{
  "qk_norm": false,
  "residual_init": "scaled_by_depth",
  "adamw_lr_other_params": 0.0009
}
Rows from block 2, named by matrix and row number. Rows with one number belong to one neuron. Each number is 50 + 12 x the weight over the matrix's rms, rounded and kept within 0 to 99. All counts start at 0.
# gate: MLP gate (model.blocks.2.mlp.gate.weight, 576x192), inputs 128-191
# fc1: MLP up (model.blocks.2.mlp.fc1.weight, 576x192), inputs 128-191
# fc2: MLP down (model.blocks.2.mlp.fc2.weight, 192x576, transposed), outputs 128-191
gate.198:49 77 49 70 59 56 46 52 49 45 40 57 65 33 66 57 38 61 25 51 62 55 65 60 50 46 42 61 84 68 50 52 30 58 65 44 33 62 51 56 59 58 49 35 23 43 40 35 22 53 55 32 56 61 65 42 53 24 55 32 34 37 53 57
fc1.198:35 59 35 54 38 58 34 56 42 45 47 60 56 67 29 39 55 40 55 57 67 52 49 41 60 64 42 48 47 31 47 45 45 43 56 61 47 54 45 35 59 52 62 12 51 36 58 49 13 66 34 55 78 46 23 59 40 52 41 55 50 58 65 54
fc2.198:60 53 51 58 64 53 37 37 42 36 36 47 26 46 54 37 55 59 70 49 81 40 53 51 48 56 10 45 49 63 27 47 75 35 73 46 51 49 51 54 35 51 43 18 61 51 29 62 54 55 31 24 37 56 47 36 43 59 60 62 76 45 55 55
gate.199:44 57 42 18 40 42 47 49 56 53 55 57 44 49 43 55 54 63 63 42 45 69 29 41 77 43 55 59 54 39 47 52 49 71 44 37 62 52 50 41 41 48 46 61 58 55 42 58 59 41 50 44 45 44 39 58 59 70 29 58 46 63 50 62
fc1.199:37 44 45 55 47 50 57 44 54 49 37 43 65 55 50 38 59 56 53 48 56 55 32 53 48 52 49 46 47 42 51 43 46 66 40 52 58 37 52 34 45 79 52 45 43 45 45 35 47 63 49 48 52 53 60 56 63 62 47 40 41 49 52 61
fc2.199:45 68 47 49 49 61 39 55 62 55 40 61 41 53 51 58 49 55 59 54 54 53 31 65 51 55 56 65 62 44 52 44 53 52 52 58 52 49 23 66 52 52 44 48 56 51 30 59 58 47 66 56 42 47 44 50 73 43 48 50 34 44 44 62
gate.200:40 54 41 41 36 41 52 62 56 50 57 43 71 55 41 45 53 83 55 44 67 53 39 58 60 16 53 59 34 68 62 55 33 46 44 60 47 57 45 60 43 47 40 52 61 72 57 64 39 35 36 45 53 70 37 43 41 53 47 60 57 24 55 63
fc1.200:45 57 34 54 43 62 52 60 56 55 54 56 68 63 44 28 40 46 34 33 54 48 66 51 30 25 39 48 56 50 55 56 33 44 45 49 62 40 52 57 60 74 44 38 44 30 38 35 40 43 54 66 41 61 43 33 60 68 62 45 66 42 44 37
fc2.200:31 40 51 65 51 29 47 54 58 71 43 56 33 42 37 49 63 38 56 31 43 33 64 37 61 46 45 52 56 51 56 63 60 55 42 49 65 58 58 40 60 46 48 32 71 55 45 33 36 54 61 50 62 43 64 66 49 58 26 36 51 53 53 74
gate.201:30 44 63 45 60 64 52 45 54 50 67 36 33 53 64 42 35 45 60 52 45 68 68 54 89 33 47 55 54 48 54 60 53 54 50 44 55 33 55 87 50 69 51 71 50 43 63 53 36 63 47 36 52 52 38 63 57 51 47 59 60 65 22 47
fc1.201:73 32 41 42 66 28 62 49 67 48 58 41 40 36 47 63 63 45 56 56 21 69 39 45 54 51 69 22 52 28 38 51 35 11 27 60 39 45 56 64 75 59 38 71 33 53 48 55 62 43 60 69 59 24 66 62 62 54 56 72 48 74 54 66
fc2.201:52 37 54 50 45 74 45 59 62 40 40 58 44 31 67 76 31 46 72 33 47 76 60 65 60 62 29 47 48 41 49 56 45 54 76 49 74 12 57 67 67 33 56 28 77 50 56 54 38 64 18 38 26 27 64 37 24 51 62 73 55 47 49 57
gate.204:27 67 63 44 47 58 60 47 38 79 65 61 57 35 53 58 60 50 28 64 56 39 70 40 57 55 64 33 32 56 51 83 29 60 38 41 58 60 52 68 31 30 64 61 71 43 66 61 59 40 51 50 36 59 57 38 31 57 44 53 44 22 71 36
fc1.204:50 37 22 58 66 71 47 58 44 38 46 41 47 57 48 44 20 39 76 14 68 48 35 46 43 37 26 43 60 48 51 54 47 59 63 35 48 55 51 40 70 52 40 50 51 65 45 42 33 34 35 51 37 44 58 80 41 67 53 66 39 52 64 47
fc2.204:66 58 41 35 48 54 50 27 73 62 51 54 45 54 67 59 67 64 63 39 58 49 67 66 48 58 51 41 75 35 47 42 67 37 35 41 70 75 39 62 29 55 49 67 32 39 49 58 57 53 48 54 72 44 52 43 48 39 60 43 31 61 52 41
gate.205:47 63 54 79 46 80 53 66 44 36 73 39 49 49 36 65 44 59 22 53 47 45 52 63 79 54 53 59 50 45 52 55 30 34 71 47 71 42 56 44 31 62 56 53 48 23 51 44 76 40 47 50 38 67 21 36 47 62 36 38 68 45 43 69
fc1.205:62 20 66 57 66 47 44 48 61 69 39 42 55 72 61 45 51 47 55 43 63 22 33 38 64 48 43 59 45 36 38 55 52 43 53 46 41 28 61 32 28 48 33 45 28 25 57 39 34 58 68 46 64 52 24 42 51 57 64 78 38 61 63 53
fc2.205:41 37 52 59 33 55 39 32 61 54 53 78 18 62 43 39 51 61 65 50 68 55 26 70 32 31 37 38 39 65 49 51 62 44 50 36 50 53 52 86 43 65 59 26 36 55 26 64 49 55 43 46 49 58 49 49 45 61 58 40 62 31 31 41
gate.207:49 45 43 54 45 43 55 54 29 62 74 45 50 73 58 48 41 53 52 50 61 33 74 20 57 49 63 57 41 54 47 71 66 64 31 56 37 44 66 61 48 37 46 50 66 38 27 55 44 51 51 48 52 52 54 74 63 56 52 48 59 47 79 53
fc1.207:35 58 53 67 65 78 53 57 53 39 63 49 50 34 34 38 49 33 62 47 67 56 28 72 48 51 38 47 60 38 37 64 30 55 63 50 74 72 38 61 57 43 42 28 29 48 58 62 55 58 39 49 43 56 70 38 41 50 29 37 47 42 35 57
fc2.207:47 56 56 67 52 53 39 57 63 50 45 64 50 49 62 55 71 70 57 56 53 28 46 19 32 62 34 39 43 36 46 19 65 59 34 34 61 24 54 48 19 53 50 51 28 44 27 46 41 52 71 25 58 51 51 97 28 33 85 50 31 52 56 28